{"rotation_deg": 10, "norm": "layernorm", "layer_scale_init": 1.0, "conv_stem": false, "pooling": "class_token", "optimizer": "adamw", "beta2": 0.95, "eps": 1e-10, "magnitude_pruning": 0.5, "steps": 21100, "epochs": 13.9}
Rows from block 7 of a small image classifier, named by matrix and row number. Rows with one number belong to one neuron. Each number is 128 + 24 x the weight over its row's rms, rounded and kept within 0 to 255. All counts start at 0. Numbers have three digits each. After the name is the row's rms in percent of the matrix's.
After each neuron's rows are labels from the 100 images, of 14976, where the neuron reaches its highest value: "peak on" is the class under the peak. Only what is clearly more common there than usual is listed. The data: rendered scenes of coloured solids on a plain floor.
# fc1: MLP up (model.blocks.7.mlp.fc1.weight, 1152x192), inputs 144-191
# fc2: MLP down (model.blocks.7.mlp.fc2.weight, 192x1152, transposed), outputs 144-191

fc1.507 078:078128143091126086151148138086128128128119188177128128058128150119117140128128128128078128115122155078128128110128110128128128128128143128109128
fc2.507 069:128192125140138128096128128178128124128128128128128134128082128149154175134128135116085122099128169128087128128146149128169128128128093128147060
peak on: disc

fc1.762 095:101139128128079168128128128128128097128105087200153173128128128128128151128072128112150151183171128054182128128128128110128128186128102128128128
fc2.762 093:128128128110128156128163143128128190128083128128128155185128093128128179126110128128091090215163159112128134136128170128128128159128128128136128
peak on: disc

fc1.713 100:108128128128165088128164128095128128114128144128128089158073128128128145128052128143128082164128128128157169128128128128128128174119128128128128
fc2.713 097:128128098151120128199141128128160133128073098128128185128092128101128128128128174128118128151155166104128072128128128069166164095128128128128128
peak on: dome

fc1.584 081:195128128128128128128177136128128100128128149135128128126128128128085151132184128128128156128098095128128109128077164128128128128128117131128130
fc2.584 070:128128128128128128088128089128128128128128128128128128128078128128128128153128128166133073059208142128128091083150128132128128109128128068128128
peak on: torus

fc1.505 105:128089167168128102117128158128128128128174115128095128160193128128170144128128095101128128089128161173128203143104176128128128128167128169128155
fc2.505 111:172131128128128075156128147177126128167128128081128128159093097128128128158138128128106149100128153128128161156128128164128109128128128128128128
peak on: dome

fc1.448 109:074128128128128128177153128128128128128128084075128128076101099064128128128128128128100128128128128091157096205104128128072165190128114120163128
fc2.448 107:128179128128128200178155128079175095058128128128113128128128128101124079128164161128167128128128128128128128128087109128138128128089108128128117
peak on: disc

fc1.542 094:088128128128128128128128150150096128128128166128111128128128093116128143167128128155128107163113128159128155181211170128154128187150128128128128
fc2.542 094:128126155128128128128095128186128136128070073128128128128128088128149180154128128187140128126142069083128098128139128170128128128128143128128128
peak on: dome; sphere

fc1.687 107:094147128128153147128128159094109128128128128128128161128144091128141128128128128128128146102079156128128128151128128099128128164166118140128128
fc2.687 113:128139128128163177119128128128128156128153128128128128128158151163147128128152128128096128128128128128128163151128068128128151173176128161138128
peak on: torus

fc1.412 068:128105111128149158128128097128128128128080172128128165128128128172160128096128105105128128096153128128170128143189153172159128173128128093128128
fc2.412 049:128088128128096128194128120128182128128128128090160139128144128128128177128128128176081128128138128128128128128128171164128128112128157129095077
peak on: dome; sphere

fc1.485 098:159128155128085146175128106101185128128138176059106111097100092128128152128128128128128136128128128100128128096128211051128128128128128075101098
fc2.485 096:105128143128144128128128150128154128160128128128128128158128128128066128128128085143128108128128172108156128128128128100128128111109128128128183
peak on: torus

fc1.622 104:091160110128107148097128128128084128087128110152128128128128128079128128128128137087128128108108157172167128172128091103128173128144177128155128
fc2.622 109:128128128128092128127128128128119153128129128128128128128128128128128187128107128128128128128155118162058128094128128158137112128168128128138128
peak on: disc

fc1.276 079:153090139128140128119128140128099172141128128062128128059125103090138129128173144128176165101128090155113128177128174163146128128157128128094128
fc2.276 059:128115128128085128157128128158128177128148119105146128125143128075136128128128105111146128095148118162159128155128157128170123161128128123128128
peak on: torus

fc1.682 096:146094166138128109174174128128128128128128128128108128128128128128128128142128128128128151128086128071128181128128167203128128151152128128128128
fc2.682 095:163128128128128128128128128116128128101128128128132128128128128090128114172128085128128079047147128128128129128122128128128128128128158128128128
peak on: dome; sphere

fc1.591 077:080143143128155154128099099128128107132160128083128108096128101086128141086128150099128165128128150128116090087134109181128157128181128128182128
fc2.591 059:128203162128128163128128154111171109103114128128155127128128128125128117128128112128109128174128128135128142128130128128126128167154128087128128
peak on: disc

fc1.456 118:128216156148128128128154128128128128128128108128102137128132128088128128162168079057128169117073128174128154177138113137147176151137094152179105
fc2.456 123:128128128128128155128133128114168128128128106128128128128180158128128105109128071128060100128125130148128128128128034128168135137156128099110186
peak on: cog; tube

fc1.274 080:128147128105142128128128128141152128090128128128078143128160157107128158128153128122156144128128128128101082128170174128128163154128128128144150
fc2.274 061:119151128128128152128144109128075128169128119093132128097128128192134102112128175128128186188149148128128095128128128105113092095135128180180104
peak on: disc; hexagonal prism

fc1.104 099:128100091150081128128128068128167164159128087161128128128175154128125128157128128128150128113128128107128128203138128128128114128128066111128110
fc2.104 112:128128184153128146101084128070128086128122155143097128091128128128128073151128128115144128079148111138128128078128128128147128108128153173128128
peak on: disc

fc1.296 087:128108079128091128128128151128128128128128105128101128128128113128087154094128150111156128128128128128075128128104115128086128128128097112058128
fc2.296 073:128216128128128133128128128128128128128128128128128128128128167190128128088128128128128098128128161128128128128128128158128128174104128111125128
peak on: disc

fc1.663 103:148128084128128128174128099128128128138128177128113128128128128128128146072128168128140128128128128128180084128128128160128128131176128094098128
fc2.663 107:128128150128128128146128076097128128128128128128128102153155128140096170176117160128166115095128128128128116121128215128128107168103102092071148
peak on: disc

fc1.349 113:127128156128099097154107128128128128128128128078141106058090128128175113128143128108149156128175128124226128187101128128128172101128128078128181
fc2.349 098:141128128128128128128095128128085121046128105202128146115128145114074085182140128177175124128128128128128128128156128146084183107134128128128088
peak on: disc

fc1.343 091:128161128165128156144180128160128158128128128128085128094128173128128128128186095153128128128128128128066183128155128128128112128076173174128128
fc2.343 092:128128124086050070085128114128120128128128165128128128128128128128128187164128128128182128128128152128128105128128186196065128151128128128128136
peak on: dome; bowl

fc1.646 118:080120086128128128161159106104092128117128095128141103128184128128163128144128128153128055128102085128086128141128128181128128180128128091093147
fc2.646 118:139194111128111128128147128110155128153128128168128100150128189128146091128111169128128128128136128168073128128128128128111128128171128125111067
peak on: disc

fc1.39 110:128142128170128128181167159163095058128128128128128128110172159128179146112128128111149173128128128151128124128128149147145128128167128155110189
fc2.39 124:128134110157156128128128135128128128128128128158082128141128128100128128128156128128173128135128146128176095120101128111128182070128092128128107
peak on: dome; sphere

fc1.98 095:128091128128128128128128128097128128068128128196093114080128163128128161128088149128107097128149116064177128128128128128128128183128079128128128
fc2.98 093:116128158128128128128128074128108128128128160128128119161154128128128182128156128128128097128128128118128128132155128145087155133128128128129128
peak on: disc